config.yaml
encoder_arch: "vit"
encoder_norm_position: "pre"
encoder_parallel_block: false
encoder_width: 160
epochs: 5.2
warmup_steps: 180
Rows from block 9 of the encoder of a small masked image model, named by matrix and row number. Rows with one number belong to one neuron. Each number is 500 + 25 x the weight over its row's rms, rounded and kept within 0 to 999. All counts start at 0. Numbers have three digits each.
After each neuron's rows are labels from the 100 images, of 14848, where the neuron reaches its highest value: "strongest on" is what is common among them. Only what is clearly more common there than usual is listed. The data: histories of elementary cellular automata, time running down.
# fc1: MLP up (encoder.blocks.9.mlp.fc1.weight, 640x160), inputs 80-159
# fc2: MLP down (encoder.blocks.9.mlp.fc2.weight, 160x640, transposed), outputs 80-159

fc1.77:497500495471486523482467541528502519491487467497447496499491532458481499514494507480488520509503508496499483477523542488512515512507518479503509471523500489501468498543510515511497541444496487489511488463488481520542503555489497458452509491
fc2.77:480478503493483475469454507524491536566521486497467505512483494485481493501497534471480522506503540453507523504549540522495488511514488493495509502497488498534501502507508473513520516477506514442511520455562526540515498529521490441466480507
strongest on: 100 turns on

fc1.68:478457477489471490556548498464516540483503511518529498458529548456489534516526510492540526504508496517470517514500488569529459475489499561454482453492491524446547452506552501470505516481489475452504502485504514555497511504492495512501531510
fc2.68:493459498475483485455534488498518437475508484500476478468500517496492487521495479535517524494508504452500476475481479462484536482506526511538532503512517483466507506502477466531471457502494497548541499459502514517476529521481484475523492470
strongest on: large cells

fc1.592:520460508485486484513461509524502498493513471529498494526461466517537497533497499444467498507504492537528479485577510479479501514529470520437509468437498547504503542511497450496497485458518494511502467453537513524493504510488531448485473506
fc2.592:572484517535490536513523480485483480516525505503459471490497511497472507475512533501543472485516530484480489460475505479520428529481531513466519528546502527481484509482494526496539460497496513467499507506519496447518450505508504485486497489
strongest on: 011 turns on; 100 turns on

fc1.388:509540465514436495491486502511470496510518473480487460476543471518512527533507511526512541494476492474456499540501492494473463480488449515510519502508469523473509524494464517464513538478495465508493498531454503482514544481497511520479510558
fc2.388:473484497522526509468512487439509484488524473498531488531509477532485514501522497491466486516494443451481543486523533461517513519497528504541511489533494490559484535520454461512486518477489493530506490495498475490515456505505440487543511490
strongest on: 011 turns on

fc1.414:496469483517517505443467533516495535513467507457511490487515473471517457528527519495480486536509493480523498474535532486529501518559469539503519479431475478499485508510478530524467529515537474530497516464531522488456491505540514506467528518
fc2.414:520489528532493415541538478508477543485518473478487491501494499474498509487517538516532511507492489426514507494524546530467504496483470487481501525483515506545510485515507515516485515504516504459462488521495483515512493484487530505504482477
strongest on: 100 turns on; 000 turns on

fc1.46:474494519512498477488523499464514528499471480477531521510540529520518496474469471550489482490489452490472521517486455467501511503503502507497447553433497481513527497511510539483509481491509478520515399519560536506445514495484494484485501512
fc2.46:523488533478507483508446501491500440490483475500453501508522466483511476470482446514519500486478550491481499506500465479522515542494470461506518501487508494537458459496505473488502514501520513471530524492509499509508499499490503474496512483
strongest on: large cells; 000 turns on

fc1.614:473474488485441489490522526508519503503515510540474516494486515499466517554485522509509492495539476482453509551508478509506481506510493484464501493566497540478532548490505471441508468493522456524466424475499513510478484504510480484502525526
fc2.614:471486457480495512500452473507511481482484493498521514462575455511527515546475520495496534516536486489503538494460464469508492473500565535499478513532505515509504535492479468498537475524533466469506497508539493470499507494492489436519514504
strongest on: 110 turns on; 000 turns on

fc1.289:469471485544530488521465524515497520512467494465533499490518502482518509546520483528527530506490548503480496490480492503508489483505529534467467499519482545515510521470546469465484504493491465507491453528467500510469455526528497503537521514
fc2.289:485503478485489520491525470475475493505506441491518527491519503482552551536510527494455481520491454481459505514431551485480492488478501540512540501538491478543509480496513526505499473508522493523489472466503483527459498515492520490468509523
strongest on: 100 turns on; 000 turns on

fc1.458:470494532517511469463514523487519513509524529541548522463488465493530523476462461497522460516519487485486490545510455483471495520511488492500489491465506470520561509487525512471462485531501484533457479536526520496463491471515475493472479515
fc2.458:490458527503475462499446495481497538506481470515512503507496466496567453498499469505487506508525530507522496501543491522502501529514489501476482494506494474522491507497509523498526489525491513530519531484549500496509516436504492464472503535
strongest on: 001 turns on

fc1.517:513479515516530492480529527481476521482544554547520484530497491535527504540509484595476555502501501492501510491526495487517509503496428516503469513515475520542481492475489451490469480516506495520493470485451490499512498496481498502506485474
fc2.517:510481517512468505453511474508460513506510470523502466511515443522479506507522478500500515522518478478532514521484489499484481513498492501519517470497489510508515510497492510511528549457508519506441546514532511492495529508451455473519527541
strongest on: 000 turns on

fc1.408:480477499497490453492495459476528517497538474464507506500488541501470500456530463496490515470471494499460471478483534528524524464487542474458474487496493544468537484483526522520487509485521477517532496518501533537501496469528498486512526499
fc2.408:486522536497501500519510471531489521484474493550493469487500503493581479502490472508528496473471500515491500504469491476475526487463472502513495546486496501522442493470521507524539474501480530470486475513488499530451526523485494538541501484
strongest on: 100 turns on; 000 turns on

fc1.355:444536480463464486503514474521515532512485509527464499447533510508496494548543476514535497516535454515479482508503485514480465502433499491524469486543492517506540522516508498474515486490498452513496496500494547531467477508553456499502533527
fc2.355:562509478456512510511505508507479478448503490491517506475528477493527486513485489469530495473519490506480539489490451483508523465528485497487454520518507496499486539486493469502489491504553502415507502500488471524482500549509475505501488517
strongest on: 100 turns on; 000 turns on

fc1.378:490474512479483512494480505495533503479521474464443517482469485519492491489567475473499491495505521461534493485498484524537527505486545493513497521496485536525496530481490490478495468472474448529528471554494544505512524448522472527486532469
fc2.378:499479504458493490469495486503483468498481469507470486454571521484528494472512527484475525514534531474481484542525526495477467516507473511513475519471488506478499445501506481530488461518533513502513512497466473499481485471492526527538517513
strongest on: 100 turns on; 000 turns on

fc1.268:481497505489526455536482531540529519556507492448487524503496530448500480540485520539521516478497523490517520522510499504462494504476502455506468488520495501481474482510469481468498470515480429491496499468505503503473514470517529502515560522
fc2.268:486510528511511471507512492477483453480516528480480525477510504530512526501504479487533451523518461507475498503459474515533500499510489476461501526485513487491540495478460518518476552514540490495484510482512481506429476520490512521480482526
strongest on: 100 turns on; 000 turns on

fc1.403:452477523502479485540510518549494512511489509544543500499520498514515536501462488498520476506479558510442492495537477448523530476509532547478516462519509480523523487485512536506491477540519510517518509542523472467493503501480469498456509500
fc2.403:513551491519495471553500495513503472500484466541511504545489479483517487520471512512522490526475531495503476480509471519485526518505502485478491524439494480469483535461527511520499492497542491495455490491522476502476518533517485476478496487
strongest on: 110 turns on; 100 turns on; 000 turns on

fc1.207:482529493518535448518461497455499505504508551532489510528457492496523487503541457495483480523526516491503492507521521500514475502528521451510476462549491508517483510497509484480446538472504519509520538514457498509465487515511467488494466516
fc2.207:516490465514447469505451473492501569507499485516526517481547485552499501516500476510519523508507495522500483514538509505462509505476475496472513526470514462500509527501482517533534466501494516485489470467500439476497524461492560512479508523
strongest on: 110 turns on; 111 turns on

fc1.23:525513547499492487495492504517490507458510481516495500521506486518488476487498477484510483549518483469553536508479493435466469482530486509537493514465509492512483546469471504518552478488535514474505494466503542514493514483487493498486460480
fc2.23:515498500499492470494465529506458475557502531530522523499475492537487534498488504479526505519526517530494526512496516498509517534504499502448467494564508507513498483510485514485460521530540484497442499496542483518510533481490508525469533492
strongest on: 011 turns on; 000 turns on; 001 turns on

fc1.85:485501507542505480502502517466508551487521507501491527466458489537531453519519501486464462500501566462529480487529510502494522487483510507500451520466494464507493484497481472515465519494516540520506435458534524511545499516459476485489517540
fc2.85:499504460459479503519533463487494468508522438488473473527505534495446573493528526521500523517460497492516546569506454517490519452498538488521510551489497534498516519498496464518484508518499549454492518473498469481537518554486526530519496521
strongest on: 010 turns on; large cells

fc1.544:477548516544460529519464494500506507488526472496471510468487522534498492469519507484516486511525523438490503522492474509512534480490503496494470532543513475504489511513514510555469523511464533511521523554477523510544460509541482501464483527
fc2.544:522516505480512507490498503513477529552476506524497501453480511499519491482474531490494463467477510564480537525554430506507514526468494457536521514477496466480502497538492486489511469491526481496515501489486487510505477532531508478535477511
strongest on: 100 turns on; 000 turns on

fc1.559:450530480524585499507478528493470505521501473488469493516472468523493451470453470514503482538533456475466507469503522516477521479496494505470494465474472478576450495525501516511523479494487501493522486503471501501524490495460515514476514475
fc2.559:559538493506473498547508471480490514486491498443461464547507515479456507479500470505487462481487515518512487523491526555467482537485481505484493498473484510509502465493493501501521498495518515526481512552498525452525494534510511463495490498
strongest on: 000 turns on

fc1.205:484497497534561483493544473516486510567458544513517500498470511506476488490557492513512476475530523508507453492514487493474504449505488478482502516469533508495482499481489490454461528481509517487472502516511474481457493480506472487523461477
fc2.205:475485526426483544498548468468526512454544477486507527508465550447490487482520523513500500475525491504497498483523508541475486492489451490475515507541509489503468488509552510494477532540515520541509494520478512518531479502514530483458497486
strongest on: 110 turns on; 100 turns on; 000 turns on

fc1.397:499466523472472485473488496468519461513469527533518493448451528513496453559558489516515506481519523457475530526492469500516480477496503490471453503511490483488541504492493494487492468484493489486502509489460545510542514510528497522519522522
fc2.397:456505523472521537456473485546469481515473496493510467492515458509535444520499513486506547490504524483524535467533482477462532486522479498547488527521505495520439530491501509512553461468479505459502443484540478455456540505487472517499504489
strongest on: 000 turns on

fc1.276:474480542541501505497529487464506519525489485513524535455486535487521500484536487491525497466480546515509512509525523509507520507468536511459482512530483513478519487503507524509525500443513518505524503543518519519441526513522513516506528508
fc2.276:532511507460467518487532535482510468488493513514507523460484554483527518498474504533540504502537507513517462492500488496472551466498513513505524502492507454519491459530484535501497433487449519474531488457487526556487484512499538509510481483
strongest on: 000 turns on

fc1.318:536490468478468499507552486484508570464513493536540484532484495479492505555498480504508515508490521547571500522500518450533501518524473528545497480514503514495535470508485459501458487519489503509480511468460482515495502515518468493514545500
fc2.318:459451496521456485477505501504484503496573439508496449445486464515494505473508513539542520505489481504498502505517494493494526452471541483512531489513497518512519513488512475480511526497506495500487501533472490487538492548480488491481506540
strongest on: 100 turns on; 000 turns on

fc1.290:452501480489549532492499482467531502443491510466472476528478522534510470531481485458495513461549507468529493499502456492490547524484560496491490475536509501490478512510505515516498497535486458466502502485529468505535483478519524466466504514
fc2.290:503572496515451468464525504500478524496512515543512472517476482496480529516508499441505521492496486470494495519510492525514516534464496509476472501494464492475480479512503496535520519499521478528460467497522478513475491497482517488491514528
strongest on: 000 turns on

fc1.475:516451463484472521529529494498491523517510520477511495427493496517525521458529482463515520460517532551479477529452517513511521518469524515445488504503491517513561444494537493475520498508506512487525467475475522517515508525496443494515507494
fc2.475:503520457450528495486459489521493474463530442522468461524507515482513455549475460529518502503510477533486487510513514463500512462518467502503474486563491505479492513493490502512507462483470525545532513475473502486477506516500521529513522508
strongest on: large cells

fc1.300:488496477516506504507470540499524493480531526488517529541521451499512451480480516500460445516551511452482494499504521520525519471458493500488496510490502519514470493513490515472502509483497473503466490480523510529497530513496452487527487539
fc2.300:521498471532495545498563501469510510471483529515456499523474486464468508497515498526483483505488503529521511455524503507524531511523488493491505523526491499478491517494521498512496460516473528468449474539484514506480515517517491466512496480
strongest on: large cells; 110 turns on; dense start

fc1.303:457530499535480465514530502520526479507492471516483528483492506508517525500472495442499479523471483486470511496521488435508529447514529516479514505530529506561501504500499478504541510478479505480548484561527478466511435517461521522471495472
fc2.303:473520514479491520506497532466504520505447467510549483491497499501516538494488468506468492532480523530443457524456503524492526496478534494515523523453511528490504461538501506469465476525505488523520538487504494530499469482481495486518509455
strongest on: 000 turns on

fc1.442:477467510526486492531461483519504502491527502501479477500479503490500541534519507471460525530468501518501474460529522500469502486524509508488489501473504519512541526515502475526481507453474521516497480474524513513541483549519539456508478472
fc2.442:519447489494509495483507475514469483523481522470471511496454483511486492500506525487490518511530509500484509462516529494483464493488498479472512527529500516479513455507491507524505463487482529454503521499522499514494509535502495453506482490
strongest on: 011 turns on; 100 turns on; 111 turns on; 110 turns on

fc1.280:526533486517551519488504494495473475507494521495518471514513524498522477512454502563475506522531516532561483488514493479465510439518454523489441485511492479501508485528481487516469522537484489473489518490495498488525460473516508478528514529
fc2.280:437452506505502486480448503508478500465567492487464494486478497520509460472500479515528498500515478480500524522515484546496485497458510503484511502484499485516520507494517550509505559482537473506487500528499499486494485565525521496466512516
strongest on: 000 turns on

fc1.568:485463518513522484524513519492493496452497522494508497513483459478536507474488506481497477505525570519503505492553546476450508519492470493480521475465505524521530530486491500501487500453502446530473455482545505511525497538483524468537471532
fc2.568:519474501480476503502502489462503491468494519471492487527529508504452524513543522500550463504462518467492507523485490494478499527516532517487507493490500484528463511492497526508502512527477528454492502532491497467513484520492485500539480478
strongest on: 001 turns on

fc1.367:480497486486431530522480501521488538517539449433530505503518519469493466527501499489481517491485468435510493524467483519504462473468492510474524501502487509493488554517518515474488533503506490498530490491524487515517565507528464495485525502
fc2.367:567510486503528480493551528513509449490470524531468501488517525483526502516472510496505471492473488489471537536500470532479499515508500505514476474492480478518488471511479480512544487491514537559509467482485479527502506510530521475474511492
strongest on: large cells

fc1.286:499493474541519486471462431501493492485466497485490485482537487524515485455493502522464499467475524504482486496516476500489530490513568482498459497501509527473520462504540494531463556483518504534506507499476499491498466524511492484525435474
fc2.286:528565473508494580490507497521538473504488499475496485509502528513495468495472488498460534482531513516516488528551515486504501480512498495516554505455498484477505525514530518532534450485480520525557453480540511517501505433521507489501515482
strongest on: 100 turns on

fc1.536:510507494512484481460482475515475515493508499536462462514505458514498471517497477515480473542488486483529506509517471476475546533522458525517488522524501465457477542484448487534467539488515502497509444500455464459520521468485482461501512527
fc2.536:496467493492524521505513454478469543504544511502552487504482471512464504485501496484525530511521456454535534513496502462519473525497481486510506482498496509507541529520486497498530521509506481479454503505507494495540514482494460445495510502
strongest on: 000 turns on

fc1.169:503469573497489497488496468477511523534526501513501438531519520483508528477521477503475496514532474487528462512518455480501499514538480492482478534511508513542555523540525507491521498498450483523518434496490537493512532530511508467508495474
fc2.169:515519477483525495495496465525482478535539522459462480502502478485517472490537537501486508493522510523523486483472530494483489504518506466492536509512502518505474497497505483499517453497443533548534478527485481523474509538508499460520489483
strongest on: 011 turns on; 111 turns on; 110 turns on

fc1.32:491527536472523530469468495498498480467511556552487466501483492482494583492518474494525486529548546487501485512524514479493510517536524495498499523524496471512516527469534502534496522512430488542507480515504493515519496481505498520501486507
fc2.32:485517523521469451496452495525469537456513525486511458503516472546485474514538456503486478515464519490512483516489517518481534475491522527503498506533494515488465485491510512499502427562437503571510502542523471487479499495484543498503504508
strongest on: 001 turns on

fc1.549:469474510501502504531528481476515521481488447462513514464503502490496529496485473526521452498485500454445521554534494488489531552541507533485444531480508481469533516532518510509514480467495481515463447494518503484512484462534533492481498499
fc2.549:514513515491532514481454483511493465481515523513501554496509494522509490507500449534541546483499516511523543463472528499514480422497495474533483526479518508474481504515507493502490504511518480471518474480497528506476462496463545520512480519
strongest on: 100 turns on; 000 turns on; large cells

fc1.521:462468489472512511485538537537515513525485544478547544498476504535513434533501501506488482507495434457507503507497479534520478516479507528514555530529512552499501482512497472504518501444453497518502526508490494499495533503514506510448478514
fc2.521:526516486504536508528478490512480539472560530472495490452520492505529438490481498531497458510491501509474466503517492510512461500469519495527486553513510520519441486520491526506486484503536535515488467539522460507566512459496515472524504502
strongest on: large cells; 001 turns on

fc1.390:475507531447472546530502500498507503498504481473451490463526445516514499462496479531516472474505527527493516507526499500499491470540521492497527487513514481500505488481509503496476540501509459520527475513527505528545501510537476485545490452
fc2.390:490480508479495428488480505482494506488496493521542473506543542524460508494510496500495490499484486509513542539508465518516497524496514493524502528451484506471522534508509506504506454515518531490483501483469468468472480470436551503500516531
strongest on: 010 turns on; large cells

fc1.632:452482486476519532531492506526521494476556496501471500484456517509514493502454507495476503538488496483509503498486485515529530540504546481487532474535483537534486469543481477519495453496520519502553472499503497521532475475493467485507552500
fc2.632:531529503495471475463536466531475495533444503519522471504493496504498517503539500481492509516492492470528479504520495482493514519500466491530486529455466475491520467511529480531505468510517515521461521464481491478468517474483479477539512503
strongest on: 100 turns on; 000 turns on

fc1.594:480512510534505505502477488509505502497482501463516487500500466535480456476485490445531462479539505466452497485491496500516525487493500498511483494490501512564487543507443520440529514455470519493481506533480512510481493527505466528506468463
fc2.594:542500496472501506538514476507538507562493493522470485513517471463465505494491525463451431493457514495456539457493525520497499499520460468506507494490501503499479553490520502454499503513521480542475510530496464458564515501480514512488496488
strongest on: 001 turns on

fc1.198:475489488461465486483458524503526462476520486511453538539506546506511519523490527454511481497481486491516471487525483469501490526515516520527545504530519470490465487454509505490501493532472473492538483486558505511489504485478534486489518491
fc2.198:499564518542514482514492505535506523469482494525516538496477516511507498527516469507482542506466518517445503508494458474511473494507558470476490529506498522447506458469517508505475509516487485473477505509528528507509519478470484460502491494
strongest on: 000 turns on

fc1.28:509486504563460450482504539493488525482490452468500540508471513497547530455509482469532500490512520455493507471477517490521563462531497513523538510499516522552448536464514547505524504535487534511492492489539499489520495518456530474505485515
fc2.28:466518532524488477498498508509493570511464478498497495502499463486538515502510519552461478516460525545516421531520504475482475484485537498532493493518495523519525502531508514492471490475515473479467530530513506522510470511477491513502504500
strongest on: 001 turns on; 000 turns on

fc1.354:495519509448501457494478498493465477511504463522512509501480504511490518525502516485510512517511481474491518485519486460488516506521460497501469531515492470482470493501421472510478458513483497475497500534501497506499546476475499498497524525
fc2.354:553484514506536474545478515520519498441457502473486508497525487451484463486449502539514500495542511540515476468498487505507465501527553508516487505538504549492505504477474499479484478504510501504483547469490528530512506504485515507473477493
strongest on: 001 turns on; 000 turns on

fc1.526:498493487500474535515481486488511485495513517479510489475499501477490544466469474445520500501437504464502493492487518523525478471505547497484543465492498530518538456522527509491501513476498512531524548513492533510482511530484489508473509506
fc2.526:479545484482508484510485497513497492523461460490504502496531523494527508464498481533456511509501492519520461481495497469481523498491534523546523487479507497519490491533534501511484486492499520506578474467469472529496481477533523503554500475
strongest on: 000 turns on

fc1.199:482530522533496544491434483497479500512460510459526488518516458527477506489493520518489531534503528475550518523528489497505539520531462507508525493503521474502461524531490474563456472468475516495500488489497519531494488480461475474459497549
fc2.199:496480488484551506492468507500494504511497508484525497510475505473473514476522489531491492509461463512541494481561472541482494479504492476510544512488507488523547474526500552489524483478506492472453523484472464517489490509541508411553488517
strongest on: 001 turns on; 000 turns on; 101 turns on; rule: rule 103

fc1.100:478503498511487491507519524522511520522507538484555485549489488476517535500518476471466472503508560449525473487564508471499503538477519518460495557462531520559516489497494463496506488496512513512475477535534505510497522512504485488458483525
fc2.100:480580491500476470528508471511515485511493465489503483527492520483505490477516521538495517514478503504557497507488498492501502462506507493530498514511514499488465450514450518518544536506490513553493481507495448521463492491506526495510512481
strongest on: 111 turns on; 101 turns on; 011 turns on; large cells

fc1.500:512472486506532479531493501503507462482526535477480510508506494540495520499507477474473450527510553487481519472508500500533490519514558461499538507515507525518489531506495526514491469493497526516510507540498525544533484521489511502473495495
fc2.500:490544515540508485496511491508496521496483486486491485492522509511520478502502519540503490484476489512492478487486509521485529481499461501474488543494507486446506526493482535514511452512493520527443471499493491495501457496497584495511505503
strongest on: large cells

fc1.466:479484507553478504463518515506498507470506495554513485456491492484508544477523490446488484513501475463501488479497490446527514491517475514537485511558502477554465500472526464560480500506489523464502448520509449524511478499478484495509482528
fc2.466:516520490476511472505451561526478593522506487533486473506448521506492487506500469544481498514493518540484477502518468508489457528499473485519486497497480538462491483545513504481520454479516483499514505458472472499519504486523504508469494494
strongest on: 001 turns on; 000 turns on

fc1.437:533464509519490521472503504505506496508475529482533480515476492513520484501500492462485513516515486481503516539501514510492513468476553487503481479489521482463452484524491563455485485503495466541454462490534483498481487503514513490489488525
fc2.437:500525539462504502490548478468490538454471508520485514474520521464532444519474510504516457515476508525442459506480498490501440557490488482463482518494482471531503515497520500520510496547533537567545547523473472505500497515477507476473510499
strongest on: 100 turns on; 000 turns on

fc1.602:477496492528530511450514543511521489495482503522485476521446533478509475486498493477493514491499518495512484512476519484488534496471475488489486511468480538500527467498516459500474485473470516521491500484482508533491513515466547475469498531
fc2.602:462515490484528446494450492526488488472538511538568472505548555512476500492481496489505534512478515476534486484538477509493521489521554493488498511525487493522522544505479557509518501535500508508504512506507529452508493480457510514486520501
strongest on: large cells; 000 turns on

fc1.122:465441519515507463509526529522507463537477513487491487537504499527512514489480493502498487507479482469510551477469542467512509537495497499490488473492517497460494441488462459470473479476504446517488441477508512548469470530521517508502505480
fc2.122:517557502532486464490500507516496469467548477536505495517534498485458503511477512504554470519508521508499470503491536469509512537544528495517498492492515483556538515508528535498469494538516492511537525533457543479440495509482472532483489503
strongest on: large cells

fc1.155:462458518532500446513533530509526522497458485471526525444483544482527495476500485477564500505540532476503517526476510508535500522488538490511493519521526511519526534491480451509470493486458517485483488485478481514450485559498488483511507536
fc2.155:479501497429521514514455512524496522502524477522525533481517485472550495525478498525526491527509494544488502497516457480499494457495508485509492495503509510539495486520444530515466489457508506503540482482526477490487484488519512538482527501
strongest on: large cells

fc1.342:459486491491492499529472536473521505500486503450434538489541532468507542454422504498519467517528522497510517477509478536487538471511526503444509508509519480487475484565526482512471496509483529524518509521518477507520506528478507514489480513
fc2.342:486504472488504511491461528529529451523470494494493501495502516536490491484470504519467492520502521474487509475529477508487544460506512502499518546450493460474481499510479503479492456509506473507520493486498507507483484492510524474555491479
strongest on: 000 turns on

fc1.38:493483557511463497490478493501502487559511524469532441505504499492496520491502472479514510485475527533538519524493477503500483501529489534455500531479492512517571480537519505471508498550482501545540490488521567472442489509496514500467502485
fc2.38:495536441498485479487485507507482475472496488516489544574459469508510461525502518518479541487487486479543500465507495495485565498498483475525520478496514513465460513488468479477468500501502497492462496511541512567467503506525463490551506509
strongest on: 110 turns on; 001 turns on

fc1.570:484488548508458534500534537505512491514518525541511472507525501506485534481533495490484519491480439543535475480519467516490509475519500508472501528488511474525494493497511465527504512494483514560495483493507498499533515544486517496487484465
fc2.570:524513482537493475514454486488489517477504521512505543512487458537469449492505538492517490503516455515517493493531498489491520495500475518500558511500502470559468550545480499477508491502480491487522520518477514471514556485482415445477492499
strongest on: 111 turns on; 011 turns on; 110 turns on

fc1.201:490519525467527497484487502493528544465468499532491513478461527487532516523496509514492498490498512504504471492550528491456487498464485523484492477431512515480495473495528515524493510459513429507473451488485493534498488539464526476501503511
fc2.201:511490489518454514484519482483503475460506467529496501543507517516479507506545503515502495508487500484535439461477489518504510476494531523458525521508509507520478531487518537500515506535504486461462451510519511488537496515512481500509505481
strongest on: 001 turns on; 000 turns on

fc1.126:457489494502531498485486491524537476424499505522516510469450484498481531498517521472478510467482468511487514459455454516510501511496541464513504515502527474536490456450530469467484465504524489499488487520457519485495517526524487483470466466
fc2.126:497536451508470503525498527533525466525499480510500513534506489505537494514446556512509543502496483523504524493536490493494495501483460525510484477520506498497490471512483460493518491519465542515488445491566525520517521450455501542522511503
strongest on: 100 turns on; rule: rule 145

fc1.30:519494527491562469517529564487529494535493502517489512536518475525532507505465490485524452494539486476502478496517506486481488472501502502494522486451511480519513499471493521492481553493501470515451466529495476538431521473483478463514478510
fc2.30:525502491481456538531484473442532506498541451514469522507495507481517492505539491484505473493499547551511520472549477510501475484499533485471487511475483477535453515496530501521472535488511487554476479511533513497496555470476491481477499486
strongest on: 100 turns on; 110 turns on; 000 turns on; rule: rule 117